Rows from block 5 of the encoder of a small masked image model, named by matrix and row number. Rows with one number within an expert belong to one neuron, the router's apart. Each number is 500 + 40 x the weight over its row's rms, rounded and kept within 0 to 999. All counts start at 0. Numbers have three digits each.
Before each expert's rows are labels from the 100 images, of 14976, where the router gives the expert most weight on average: "strongest on" is what is common among them; "peak at" is the part of the image that holds the peak. Only what is clearly more common there than usual is listed. The data: rendered landscapes of hills, water and sky. In brackets: how many of the 100, against the usual share in percent.
# router: router (encoder.blocks.5.mlp.router.weight, 32x192, trained with AdamW), inputs 144-191
# up: expert up (encoder.blocks.5.mlp.up, 32x192x192), inputs 144-191
# down: expert down (encoder.blocks.5.mlp.down, 32x192x192, transposed), outputs 144-191

# expert 13
strongest on: sunset (100 vs 25.3); desert dunes (42 vs 14.5); red mesas (41 vs 14.5)
peak at: middle left (31 vs 11.1)
router.13:457420484509516538465476555568465516542517520453486458455459469537460551432499447458515503459578477526542481461422537542488436544544522566521448
up.0:470576522481481546515505454524478497469504460470511581540553570439537451480505530527508566485475485493522511523498535454571453498488499447475454
down.0:487505419604527505540551515447474459518514457446466515474527615453529481486493505477530505490460430483532498485513537519486536475539460462507504
up.1:503544533465442519470555475499494540528477510506512489545510506405563464433534514577521510511552542529499493469515455484519493507517447500502508
down.1:501465434570500558515490492493532524454469451484491529437473561470495492528517461449497480538477511437489494543482558502413535464560497501581520
up.2:451492595467493585523438499591472494377513493461450517380430473468493582594506543487509500498451451495493507480530541485500441496468508455478515
down.2:463528522515506536535501438432505513506541519420471537513482555545493526458501438435486422486537445519517474419514535507483494547509393468541526
up.3:460539535541505495531480562433521458535476469462536459530472547422583486522529460510511531505425495439551486529541453519546525420470528464558496
down.3:468535520518461532560534545560476440436486422478461482461497493539564511449457505550489467509447515485550531569539560486509533512463507540493513
up.4:449565502509533487528511458484557439462450580464531510538514443530441474539498502487530406495483525551479556544581542483439504476522477562535517
down.4:485505490513481528547560478396475473478460463432429572424476556508525463463492526412495432544472558449515546517495594459514527462543495491503556
up.5:495525461512487451436518457518519553538497497483528517477471526536491434526472407541500455579521544512533481510578468511545483522440479573541494
down.5:500564545498484491495476482458453479465546513460441523492506523520502419468501485461499474516468517469500514447504602493462539447502547476536580
up.6:506563500494460469433539400511460544519466444472507494512577473579510547570519510555513477493505548567508536454572508540433467559432447495475448
down.6:463501529552463568544529500447522536490494561466439583425482528467492493507474564497498472515445501416464487451495611492492500427579485428564608
up.7:480506542495554501537465489477554490500517523472484505489496591459488489510462492463515491495489463419473454501452484375441497487520542506486501
down.7:559477507435497553458609488434539553414507496495469575454528513537569469454501499499484443508447482524527602484526544550471569558547483467531526
up.8:443529578502556513490543466522475570525514536512483498534544570446495457431543536577517523485525523506528501533508502539506490537452499465496457
down.8:504505497607488527473433460486499499520495490480516529401456590524516451487523470434530455537499477433491472493522487523503501466590462479567578
up.9:505501488476475523495505457481498512484502553405492529451487493431461487535518473502514418526451561497524554503545510586497534529502427448520531
down.9:527489512518547525499503466426462472469536490457429565428482611549512488471501516442478476514491508456521500494512568525461497463564509444607537
up.10:442545495431491533476532519555447422477521507437488532501577531409536521512531503513505523519508516496517522539536496519502484482453527489453540
down.10:504510470548499530536473504472515509516484457416441594448464565505488499475491486463475478496471476482488504487501586527502513451550505465561593
up.11:498557502506474476496547484511456553580515480544483535484521511428541420464511413559583507533522511510562441491592508522567540453397506464534466
down.11:494501569510509526524567453488552484487458481494445543461477564531534523433504554479479504559477477394505491490477531500460536499544512445569509
up.12:534515481519503517582476432428547452504470536514427496451491594503495486495427527397422547475436486479490531509538511479468533534446455445474484
down.12:502524529496546541562481461425575474401503476474442571419429586488512488499491496457516429513512508492462519505507569480439561528556536475571520
up.13:482485532502493528505484467494495535441500521474479499392450510388527578588559422517524529471496500435481431464500530567517462513509505432521441
down.13:451525509460508510457480440483467541440587533548503478453466522502509505482490485518505458448508446482444477451486508518470478565516444476550483
up.14:460522542518501526495531434537466486519512505543463528470450557477513465447467530458576579477496531482499513492546551479557540514463512447480520
down.14:486485535569554572572480460433544560543539472399466536410447577518511532470518455508520470487495456471481495460506506469462526549606414534562535
up.15:563535548506490503566477483452591396439514582504504473566512520516516444472533570502449519378447460487489489495507518409434612450504524493501502
down.15:504507503446526581543625493462551476506501520497405542497461569424551507499502446463508474472428515470482512555462547434484538515513510461485592
up.16:506525483511522515518485540450599540476486561397510501516476530485502540516514497468458462542404549482475504511519507463458550470551522480561487
down.16:456492503523495510531563470457483477511511410415487538368479557510555471467404552479536452486419474429534582482487561472506521537567525491513527
up.17:525575478531477474549448435452553520543517562532526499459516498511537502505479471531496459521479468545540543519526475469502594505416516467430462
down.17:470488546557491539512483511482489466484525513491450538462448571494472487475498495521501479489445518464494497485520558476523476476512466451518495
up.18:450541507466512509457547513544498527498470448521520486489523449517521548526549519459531529491433472577539471520571475563527480450422463500474441
down.18:473502517511505553543455472447505534521526456429436552435468583477515496505507459441525481516453506456542491464465566571455463474522467492571547
up.19:454524497497488508470580412571511539483514488497511499548554534449464447466532486568524535485510499534526550500496437510525476494496501487500439
down.19:601506498531517542548485494472474490489530448497506551447505557562484477518531465471449459542474480488470494453494560512516469441546458515537564
up.20:495489445488535515544478482460526505390518502456451500520475513507446566533491552467478540551462460456470530469536531494470480469559523440533565
down.20:480528448517538549509554493406538484492509474438469583474488509454517485488446509477517457489453501479488530452518562433460523461566483486521559
up.21:481559503466451435501450435546505537482500486436475471497565517493453534556558480479436507512463489519445473454550446559590489504474507536485560
down.21:500514560448513544560521475450477492520484509455532561407509558469522494473428485499474450534446466537495509509469549434462528467523535474461497
up.22:512508481448540528492527489526454548520462555497483543596477556520525485502490442582474509467520547512498460491606514505549444505496376430505474
down.22:482483577532555491529580527486553519451497501515531490411487515505525524463425521502528480464503494433539475550480523466479495504533448412517506
up.23:513499498456510501523543444448489563498513590554485515479510520490513500470545457504525476467526478520514481485539406454455444528494478385494536
down.23:468491529441454505517441574450441448539516537484518547536538432491472426494531512520442577549477497505549549493502579518561523511507564580499445
up.24:469560520482522445589528499506497511462501444519532505471535437533504374484470458519526511543387544487493456548505507470544501458465485435524530
down.24:553488604450449528456559421483529432496498478559451553431513528526610539455508515518493489529451480472446512479526587473506551509524442518507507
up.25:516439500474581558530493452503471499506517479536441499487472465511516606513459457528505464438540522513488513537554425468459467579448529492425504
down.25:598554476555416546618464529553465479566475515512503572526515517520503472560463559534523478417456489532478498479535449527517496437466534488509591
up.26:511487493477471506528474458531528400505548493531476529453430496476440428519512456475519539445491465478525532563519446405567531491485529535463561
down.26:526474583518557492456503522447547527505493491490442537448454532551515504483439536507481449561530505481481511538501530512465545485597448524520547
up.27:504509443492542472516462503406574513459538500468501501499477479547434514534434505433471497514410520499471450525548488534459549488507498491532495
down.27:485502523511466538505501470435497470472537454383458554384494491490490501485455498439528473520420526461532550475507553496513562467559468516549510
up.28:539491421531510533560447492468574493471540478508474478531445510509522565474509539501456490494536469509504506490541454534514466533511563486518571
down.28:514474532548542524492507494459505450492464486472425520422514596490521499462438477480479522499488490437423491462477561468431544461589497539516564
up.29:508487462507542507508500500435529524494537559510465493580469553566501523478500514481469527478460466460525419498524505474462566444544540440554509
down.29:483533546517511564556533499431506516480502447476469586420477565533550426525500516512483421468460506480494588544494543473534544508531488528548537

# expert 21
strongest on: noon (99 vs 25.3); terraced slopes (60 vs 14.2)
peak at: bottom centre (38 vs 11.1)
router.21:449454530508494474452484556546454522502471525442514515439444498552444465452497451446489534489552477493523460462444550547497459479559501550547455
up.0:467557518472597464473479522451497527509439538509461494465502457528430524525491492461522424503413510505523494480587494433402551475434530469475531
down.0:475430455487528546536513469471451551490419544534386460510489546464500524523530511444499554519445508432538492565542468448474510479509562534535534
up.1:483476504539440500475516542507471486475486410495473509503490471525535560457543519523543422479455464461499505524589517512478451553501517483471466
down.1:483486622563500469505496449541432535528503487531429457515552504560532461483507535381455484501518520484544532533513509490500504476464577459495500
up.2:542543512496479468525507518470478430492463504488511497454487502534478477532491501526391555354470540436460493481529478466427472464548505480463569
down.2:477440466536502463501473531530501521455500553503490497425495470515498548547485525538501452421479559486454522516560538454413512509538486450488492
up.3:492486451497514508463563465469524548489505530595430461466573468481440487495477506482509487516443490531540446534498471521553509473474556521455473
down.3:503527498447523488486436446438485425413495490433478490513522472529439450496401513481532539512552639556477481470500499534511588427478513500485513
up.4:477520477531480462561457484495430480512468505534491544476527484566487622515467466481488499527497495466513458467505532518521451456410552472548570
down.4:480561563442480530536454487535424438498521494512618501475465500498437481482518531556444490523508566508504509487565479530538524468539553494402550
up.5:523545500483583490517494476535539529473585509573490465514471471525544511498525497501516455545487553436476500450541530544518490519481531455496580
down.5:462449595517439515425509517457478530512496501539542511496486450597444543476493459497500376471484588481492445416479518514503540508541476487534583
up.6:544525533495487481609554476437527588566450497516458480512497478576542475486452514477481438531434499492482453531543531521484500481492506436490511
down.6:501503535478541564446445496519469491494473476424453411498564628491464508453521499548441455551432517494474525521512448528541470508514528505504427
up.7:541488477447506507493561502533394524584409514534537503542567436592532539500497607495496467466508513497481500532522497432482488509499423549482469
down.7:564552541509530546516450508511466467515552454497483466534525530452507554472510473467523492449519450507437506459518577424534479461543573441486458
up.8:565474563480515448570491514516540519446518435453557478520482430455594453470475477467503449574488485471501486537549531487535577405466472451470489
down.8:419453502465516548448502495446485506479477473562436568513519471525514515486545578480466481472433494467480535450465433499553466502497491506518535
up.9:467575500480502542448490495554475506474527503513493536449502543471478490524532455499432495506500538466456515516492499441446494497510544456515602
down.9:525565478558475539523505470545419437453457523465511407450531475505511485471497487540509494485542557563485509492532462477434441494492478510404559
up.10:579493478476476527502528429456504458494509435465450507457591459499536532538459517492472470535479509558488510482498539440461508480454456442439519
down.10:470532540487465511509468448483555482486460444495457521539545485492491453493574542487505495469433534563538575472556506460509479464418473563467509
up.11:510493457538537508477540489424524456537450545533524518490584505429516492544444538445533557511518528463492509529565471522478474511526502541466470
down.11:570473468527408454464529529428513490479530524538450497548493559480478550614494507567494485525445520471496440535521469491529508497494513500551395
up.12:498584482538483445495510506490491444552516634563529437587524502556451481460525532466497539557441486433498450508526479520480513451417526464572491
down.12:509514544519478479574512498478534489453483499455492527471459529412475461575549456499547553414493500407413495413460545452444532528527457493473524
up.13:464531508516514508470508425482502480460523431555412523494528575474480443497493522462531458425424463526455494506537507477493510496480545480511525
down.13:507423454540542441449486484485539486445491529470410471463574540494480485499518478448540522465495530507547490454581507545537512436522524517499493
up.14:570510505464532434455491480531553469481516546487529478522485507542440453455508502524538489396418518458502571521529515487437486552536478513484586
down.14:558504478485479510543554507539485473492454446513512416499489501527462559581441489520494561461447531478533474510580440447477446513582484530508496
up.15:498518502476483497546532501453480515499432396558481457463449517512475445508507553527513500573475516530462543559586496465528538432487528541537416
down.15:559494492468462464415583482418487439493592452440469440492465467486507415510555473440558532464445489455507536537528446529566530396443486461535484
up.16:537501460487520473505562491491552514506482529555539513500508451554445495478536482526465463547462439507497479537530472548505463530465475512535568
down.16:521490446559528525537519516547479528550537527479512461513518536534439430474485443535496547460536494495484506461545442555580485493500423499492540
up.17:486516448549448504520562482545550535482496465494483480609444514457487508531493553569537458454470437429533454514602466498573487502475529469504511
down.17:432517570533506486546552471488570450493515498457487498468493594530554579486461538497492552488524497442536518507562476523490539540505500469541531
up.18:539539535521484511536465479528507531545506513501513483499424607502521418518505516557542442559526476515476517532562469362451540495427503419499548
down.18:539541462488473518516504491525443468549493511513512558488547549489533523471532548505478436553486459487526545504527461506424485558526490506535591
up.19:515499464439438502566465488510477578449531456501506528449514508448489431513489489476516507462514467530485548519520502491548553510502480482481538
down.19:498541424498494505525512449515397587463555421563453514449517507498529549495475488452551534547500493474488430522576550517506471518560486417497417
up.20:584484449494468484527566484485495470590482428457488504535522520499463503463513555493462524562500551443472440559478518470471544507544451499471491
down.20:453523488586445473509439517450438497510543487501484449577575578500552484494532517547484497460491500532455433419541479488533503426451498502456425
up.21:530485464521586487430511510484511471503527482522450451565508433521506486452515507516588486512510456590479662561594486489475515459519496567413509
down.21:403493527469437464510473496481464472504452551529518540557485500442495493497453501505501451485604506588480545498560507482487562475532520518461465
up.22:505512462494518511465447454477462399491457515432532489478552431567491527536468509461507472611509479455480510587562466485495584449481498551507398
down.22:472503502535564565494524369492438506508461451418515497460528469488496641552466606543547474485531470475496489512574448480489489498573567504471522
up.23:519456468504400505529506495467515515522493503494472546370473458506575524484502591454512457563510457559506505527502513530471452491508492529539546
down.23:515538490486457572451444539489471529531491491476563488493568501550501561453497485533488493522449462586563523512515454486391492461494540541464464
up.24:488503493487492506506507427447575531537410516519584486515436428501493450537492623509463503519496540467479466491559518578552602502451612564452494
down.24:486513533495519448510548500505468579508511516468466451497515504465532493537472511410496489456545504450416556461556446421533460514544495505497508
up.25:522523565452475488446561527488552495573445507489511487469478473503582524540495593560534488502437489437475478502540463476436548474493475492524478
down.25:554542528504507566525498494487567484489506558511456499564477561600488544505532506474405443496486530423393452497504479482526522469547552538505437
up.26:531548553489515499508448476452514497478478506480427476549515458475550478491478583541531459439501489435552446507535498517478507468560554491522538
down.26:532493506496557546544513497441500612454539539547433445532468543492496519457510557432533544506470503409528466487540522502486522537502486489531520
up.27:496484527536487488516476563482489526416548522516518465474538426443464416543492529501476520519401500432544521630527448519456472524399475490499515
down.27:557519502477473465490529458487436505438562506525424504475463442525464489528511454575512519535478492469508489452496489446562530453463427559546496
up.28:551509499446512544556517492498463508465521486537453481425539549383499444508491480499498536492477473558512499555487487484530536503474554433432559
down.28:570492472480453509406427523488485541449558566510503584473517499486480453497491464526575448486493478518532546490530451461482540456504536589473535
up.29:502550457542536553551500521456586474532476469490509484498457492433453485448526504510553540475440467530522502524525467414575455499496519501511491
down.29:527527451517523512468552470495485543502526452445476472544519576465536518482526501523547537543472490466500495521553506543521553503473489467491562

# expert 29
strongest on: overcast (49 vs 24.5); purple alien crags (41 vs 14.4)
peak at: centre (36 vs 11.1); middle left (29 vs 11.1)
router.29:462449522508467526454485537542446531524502542441488534448461464530470461456491467451511541528543505495520466461450557548534461440550486542549455
up.0:520518480508495535527483525465480491525499514456499490570432442533516518520540629527553496477410456475471486514614520472516503486542521477574575
down.0:462501504479512501445585501548543490507462571444507513462522568491542502521520477534553547459504468465494414480543513419505455491476465482538536
up.1:429516480460449531545422568467555504515503466426523503519472549491544491482550494544518490520465471568501614495452467552459553498572517479455524
down.1:534484547472488448443566480457508471485567483446495465514457537475550513511448489432489500443430465514491498462538489495475578461471467561504443
up.2:485481579525447521541432381509520483417572460452499515468527437536456505488464474427499442424480441507509552494478490505475508502506503534505534
down.2:536531514485499498520503530554540426558470507486583538532477532476513495472500515523498440487532421500489482485548478531517532478458440552461513
up.3:518509502554482498570541495499481492515521428526560510496416481538500544490506567462500463561450508523547514473541479469514527580442461492419508
down.3:523502549483548390359569529543479498592487496462636479504519513550505472512477503468623555560480517514543471539522467510494519537452473507448463
up.4:564539480538408521513524533507486480537455575374477545439475531432513458533524479402497540483469480453503493488642521462507462408567582463522529
down.4:481505522496487558437560517551451541531510486555439533503481473475499479509472563487500588467524581513536431522600515519504438508513462506552462
up.5:489473361504512553481547508509468506537483538521475484456451492544537435459538520446532523508521509467531496523473473448542495515475524412585606
down.5:603530473533480508456443478447489504446519497502474577427473565531445531478501542501559545493494464513534443477508510465457484511542497477517527
up.6:518516457512517496468481569451554543468549484505548510477455566545490432464463536559560514414438462532492554588517497456499524502541551540498476
down.6:563515565548516541503526505508470478527507530449480486389482484520553504540471560525480465482410468447491349529548494500468449530542506505593524
up.7:509468468512477500511488388525480488599522516515462494504548460542516546508506477465457449509537510571445583446469500538485467519431552550472462
down.7:509495470520513577530510507499535484431534475460531501525460460533504476522489496554517451423492413512449457460529506478505483490502461523594632
up.8:495499508505472504480469522562536515495532479476495482538515469587527500482488516480575466484412411503493558488545496542477504459527486508447497
down.8:467523522503495484487608485535452490517529546495411444537512529454537569454465519453550504486477459522541503523593476459465522435449540560528502
up.9:427514487468512497504482541446481526546536434538515474493548554419508481380532432540480551499536485517498586502525503529534505430407533529583494
down.9:425476578468492510517436509512505546477535495507463463421450544554548527521499477464491497531491431488454452570511489598489507473441524543521491
up.10:525468587484538517502466498541461446554539560436524534417493511510503524484540499524481486492521535527497580519464503504600485556468536513451431
down.10:486518435502585503507456501461548547513507471484474487505479624533554505492433537557477520469407440465403465492507527517454520432555527481592528
up.11:422537437505576458431509519434510503405467532564470511483522478462508447495512525551508508567469476506515501477552516555490483426502482468549549
down.11:520490554522453468462553510515475532519392520494607487518547470557440466496529507512457537534493486550528450493520490559541495528489546511501527
up.12:498508446520467484565534439528489526454505511532556489448456405483478558475490412509502527496493484564514541442557480493504523575390535463481654
down.12:535556482483491489448460553493497502560478464474633532503489506517542466499380481485444598507554476509492468509494402565430530520531433477491498
up.13:534473533558541500448418475502539510494538507519509489573500533494474528592523463547502481524506523436481491546442505562544496524493518490523462
down.13:488546506495503497467556556497487551524445472541445520549541489546494434499581563488501414487519499406520493570517535504496544524465526531495460
up.14:389559498495536510511519568489473455596542512629532494425499474484588470564475500440500533512532495511515489551441472516474434524446391455571527
down.14:583450533462539454492593485521557523489475563503480452475468531514481493508509518558522528514504418503419494472520467487549548534522525434505456
up.15:503531455505663469515541424523527501500516554437514483508497447627480502522467530468483452464481528538497444496486497480438492506521458489400540
down.15:523556542495462477516459544543532502542441543443593554565463514460503428500522506600555551491491477557448463517521492456516506471482545464522502
up.16:499520554547519491503435521485542480413501478488460513499449488464555550458460581510496492498467453453478462459569526527416504420518445492518506
down.16:481484468514478488463549522488482408499498500479527519578530567514444486473493568549481580543503457549503480482512452521487507457519474530522513
up.17:545474467429584505467485492452502527461455515470507500526517559501481471512487526525478502547443501459523488502524537579489511456545491475583494
down.17:547496579493513440447510516427534500528522470436490496481488475514569483529439499473476535476471513425410423491559510470400554517533487496448496
up.18:483531546509438472501547524523532459517571517552497469422508471574583490512485482477518506472449478471519579464447450580482446519486466487532590
down.18:513451509444520487483577506540526465505538527513499450501525528452547520510526454452475443510506438490418460414544482477462578467464484468594472
up.19:523462536490501507512549519518586449516438509429467470544460377572550550517508617506488508560426427528461500496552489502485457527539489520436567
down.19:487577562448511397460557515545462527600494473457574515521489510502509484510476500520574521474501520499431505525555527441561513495432479502471453
up.20:507491441488512477541489535482520449608559529526530493523461511506551471486482495490449468485536542474521503483431483424534474579400563530469511
down.20:491506516503541400424581531451471540478516452597553484475536424522512514512501520430418515625457564529457511538487476514447487525492479474530455
up.21:459468510504516453456492530507479519504441545484489508560545473519503543546501517518492517524465491543449600517519512517491468516529454492445536
down.21:456517598441520432498521570523568492533511443426548546551549488500534538546465535487506543558487486468495465517516513489549442496461493478499439
up.22:468512487517546526519539540511539459525492556498500498591480503519535561536547490513489458512522503554512499540454454535477472471459481473470502
down.22:425528551514441468384553514539441496523477508586485455514568420510504480455474508516517593564476528495530541503510520469556540414451506468494444
up.23:506537436471543514439535527458511501446487482572505502506533466474540500498506516513511456561452492536504384558504473519490574457451474454545465
down.23:446536498484426529458552510531447528496443458460497514473462440539481479460548493516464548491469547499576479498512478468586484529509606501483390
up.24:478512530500563506474510512544462469462450511508534472539538487435521523466544448490533493451519505427504445453489511534567461493486479468524518
down.24:536507471528558446492485543472471546531452517509514460472527432492529480511488514481513410505508517568510499539485520469490593493521511486437460
up.25:464464494508441558505457478561378558465517482540489484584543425465511504456522501556547470519521466550507524430460471564574455490452553552489524
down.25:496450501513541465531474509428531431498484511413473522493460498532509481494492522438524500499469514516477558512485502515452507450538474494480554
up.26:484549471469477494472497588439574480506459465474534479469508509475557495499462514530494536534457522500527495530445454583466509510523469465488539
down.26:577511512479534426412525458428496497569507477448508489456501449494559480496439514491512496492465447535510443447497484457499491461512477464514400
up.27:410479430559473524440483540505468543512498502447452494459482497577582573465475543416492456509472455510482566470514491511461484541519549468532581
down.27:543477467446488507468525493457474522496491536530467484564502542513519503482545451490488448445486492559500535383499504465586577521484436500512490
up.28:518552424462565464441504533454558499468466515521548537548481585523439477481471474501434477556495489473517484493532537533482532476527488470509453
down.28:496491601520512426461437506462568455511519535499489486483498453491553507518463493454505481485501457470447476451549517508358532523496491533456478
up.29:448541468440485472527485494439497493436538510554481509586529530529546504423487497495526524524472481519503485476538496459514523464400448463532421
down.29:530508451480450547503538510532473502471517508509519537478474468512556515500501466519483465385517518492503466454436512414494516518486474529491579

# expert 28
strongest on: sunset (100 vs 25.3); fog (65 vs 29.5); desert dunes (45 vs 14.5)
peak at: top centre (28 vs 11.1)
router.28:465458492542529541447458536545474529563514543467468505471458467557457549462518460474464514463547495504565454461455540538521466573533510545548463
up.0:472537506501549439538519518507517492454422498540538497560477490484502528598523471429463492477505513497445502572542479448514533496516489497455577
down.0:547518500532495529549538524558514488444495551517469558512539419461474410509534539491457499375502495484445526500467472427468511430539606506491479
up.1:495481513484512475584468552470505488472560497551554482438497501414532448461485468542581453472493454522483503478505425506492509511458584462537507
down.1:531530469445550495497578515519485573462467494564580564494510508497485533469499486471474495426499510541524521481548417543561514486515551429499501
up.2:492492500453520471477470474504478483497501519479460518447554535550477441549464438480477483526510613485482500525431563483485482501486531510465508
down.2:481504557472528475505499524502485511525511459532442501467588515553531538517467535526534517498417548463448517559510591499441465464484507501552475
up.3:440523480509367547474497487490403538541519541515469454462523496519464502466517515534490524518508526461557487502540565468504456509509534499525551
down.3:451493484513560497489534406516475563471547483550428456487550469539494511406480527509594466469425529441523526570486544534459514535540489526506534
up.4:474491536441491475469440486454471549494469475433481503574550541478434583420487484515470531592543565544512531565485468517416564537466525556451448
down.4:502507502483454461512467545515479497500472506544526468520489426561555470500470566540558503554458495443495502513511479518558478517451535534455481
up.5:475531361496557419530500483475457462516430527554502482448561465457534483479456578504499520524482560509449495461507535504465472454445494485481556
down.5:511475513498450500474511507500468471543521489579461525516572477504497538500526495474516477540490473527467489456424548475541457517494514523529486
up.6:455512502543508505505510441472537515591428513540442491441484435525396443553491459499471526495487522485492451583469486497514546504490525556463553
down.6:508471524545555459478511507496469502516519509568344511498503489507578527536534485533533533444435543468499462564525557440526466483467522506558567
up.7:492485471490492505572599506467566459545529488553484431545534455521467549489534506495513524461548470510473544472548450509459500504475493450534520
down.7:475512508417493470473611533495576574469480468410579454486508488438548483483534456564489505488487479524507513495517483538574525492528526510464522
up.8:511512423545596461396443481418498526473466495463480493425538534561482500564489553467401522525509511447468510443493500550447512518533538545528535
down.8:495464539437563488540474529466418552514487544540497473426516487531425464494433419571431490598495572527438485504499545489410446503540493466504503
up.9:518477567541505477456509435456546548538505481528468536510516470473556463469473482577479488445563468475488494489479454447498489527506534478501508
down.9:458518551511500487531503542512494474498518495486509519530502562494440463503472481398538510479488494474495522408484520448436529428558537460494545
up.10:482483535517496526499449495471508532477527506497476475456481450534464478598423476409515530478444487470549442485555476560489509513493508463539466
down.10:543544525468548432413507483486557511479549539500477547490492501467497507504584492513465493412501508517519507496546478433515523535555506478458530
up.11:450492516493506472564475499508501463426433554527446499459498404549449444595516477463477545462497468388469507482500505513505503477553581532467531
down.11:500488525509556442469483533496426549489589544516400543477557544531483512489511503526482495439416514498520520538529539463516492549503433542513525
up.12:547490448480559460496571519480492476514501488408512494477501453556497473557530537478522523439508516485522544430488483536545505500454494485495588
down.12:412523548513537425472419498496548575495507424491545505491447548462509497524543478545560469510516480560470444515546500534493532498532433514516437
up.13:583517430489514501566450446511538443489523456447533495545451513537452504589517526469535526492484540501461484585492470475449559485460521467484430
down.13:470495446496532458477496487442455526523531477513520486461593589471509438539591492480492541520437488499522471527506508445453536555472488445458440
up.14:538501512449545519537540483508481482575482515457533501454480544491495525517510453475473498513541510524469519497493502543476580512506496514503454
down.14:569479554482448535535513525434454443497453496569410546512522479523481409484434495540566589522523459496456439498483524569453502462431538502475502
up.15:483482458504538546560488513498496433509520475568395433514508516525465574449494502540549522436500496481497510489563477475471479513443549508448491
down.15:544520472502464498552540482470454413519503484506510532583537492487485470465512511544504519446482533488506543452485492522509531517425526460464560
up.16:541457503467504567537520474509485491505531502542530490455561530432491496556504493471509498368567503449496560448499471446535491523470540518540627
down.16:508449505501495507524473485490516480493413526517558461437531476555500562545416581485466486543491474515492451482507522521479529495496460512536468
up.17:522515556416526500528510549536452530519524576518548515478509490531487476551521519499505530478534546538517543523473511518461422467476451472510494
down.17:482490519457474506516523521533483596518561490464557486366487522474486493498482490514431490490516537527522522529416406494550514446526461475497515
up.18:501523470517530478514468449527444436523528475529447528501483455560470447544524475515456523472495540460474409522453531485543487480461539516475517
down.18:496507521467513508466507519507531478509488470573362563496554518497543505526543479525549516430400542513463499521451581474419437547488504492534500
up.19:443472543532525491492433516495557465467616483551547553484473494446529494485491477532513541519451429532540503572501454454503541544482567529463435
down.19:511530562455478380435488500474528487469580453517560517473543577551477479501534485486523559497410507448525515490505551456511507541561514458497513
up.20:503500434516511499529441492489493501465481526529453485435540459517476422590523514451575448427509535432471440538446485488504520550499473545491501
down.20:467436528496504444493550482448493540495532438483388547499561493494494483530564495481512514494436542410480521572523583473455502559490460456536522
up.21:493485454580407509460487456531507547517548438446487476481514507510518505493524504471501432562495510519586492492525427472497553516498528519535552
down.21:549467481483453547447601477535442442415526492480521483495466528442502461487485502523475477502555557551480504506461439468442469549519533512517458
up.22:528554502559451493488529498464518482528501583518486485488442509524468545510513549493545506535498622476504439561479456498473498543506519449435444
down.22:418543532505498430424492456456518475509482458595449483503584565480557495497569546518507490446433535454523521532532568428536524490561472457433472
up.23:538489534449568541541480477553536447489475511497514528557459495529501495436512480476493498505526558498484478511491499449434516460547451493492495
down.23:590477489508540456492457513534480485556472540487504523492489572546557427423450544506531506507491508547543481545496484540469530467492457505523443
up.24:488514510491462450504461481529561564563504582481491515555451544511433505455515489523473416473506526435514519489512498567484444472503452497492505
down.24:514506538504462481449561443527472498485531428506489503509536586470491494409490506532560543492528474528454500495460500450513536495513401473495432
up.25:448547500525502416495532507513546465475392548522503538543474461439565515532479588569479548554527532525489479503468530440532460512438444506489476
down.25:528597528520499392473456472492543501516507579547484444409510561517552530516522496546554480533452437485478472508441502524478467553503491472466500
up.26:466512420511541478526493490517506483526459497493454504453525411538500461579485472483479543385480540448495437531523487505593512533526457584451561
down.26:471456513501539486487528494479444557523485505493353511484517533530549485486496503520516572484451507477501503532471597497460459476481483512529505
up.27:588460550436499440484469471517504535539451575444535461512522530482498557517516473428450515540519587524475588500528478525431608558577470566481475
down.27:463463557523430548528477516576433492522483468604460473463534504555480477484456583504562559549478481420464484535523470504523465468452539526505508
up.28:558488511499521540493565530509511509544509501524526484485504551456480527507541461570554539454582542468525488495428402552543471515447479506514518
down.28:446522550515500450475441546514466480474484454520530515449505483457413529470444490480519527491513466506551537554481470511511444453434528493505483
up.29:472510412506534482531487475482567549540464514489430515462510394544459424592524483488524517434458504433466469499524506461542521477433575494492522
down.29:502454501543524456500560498464471551457517502542377506486578552499510554564597453511499488457463540485469463504486573461492466550528494507545584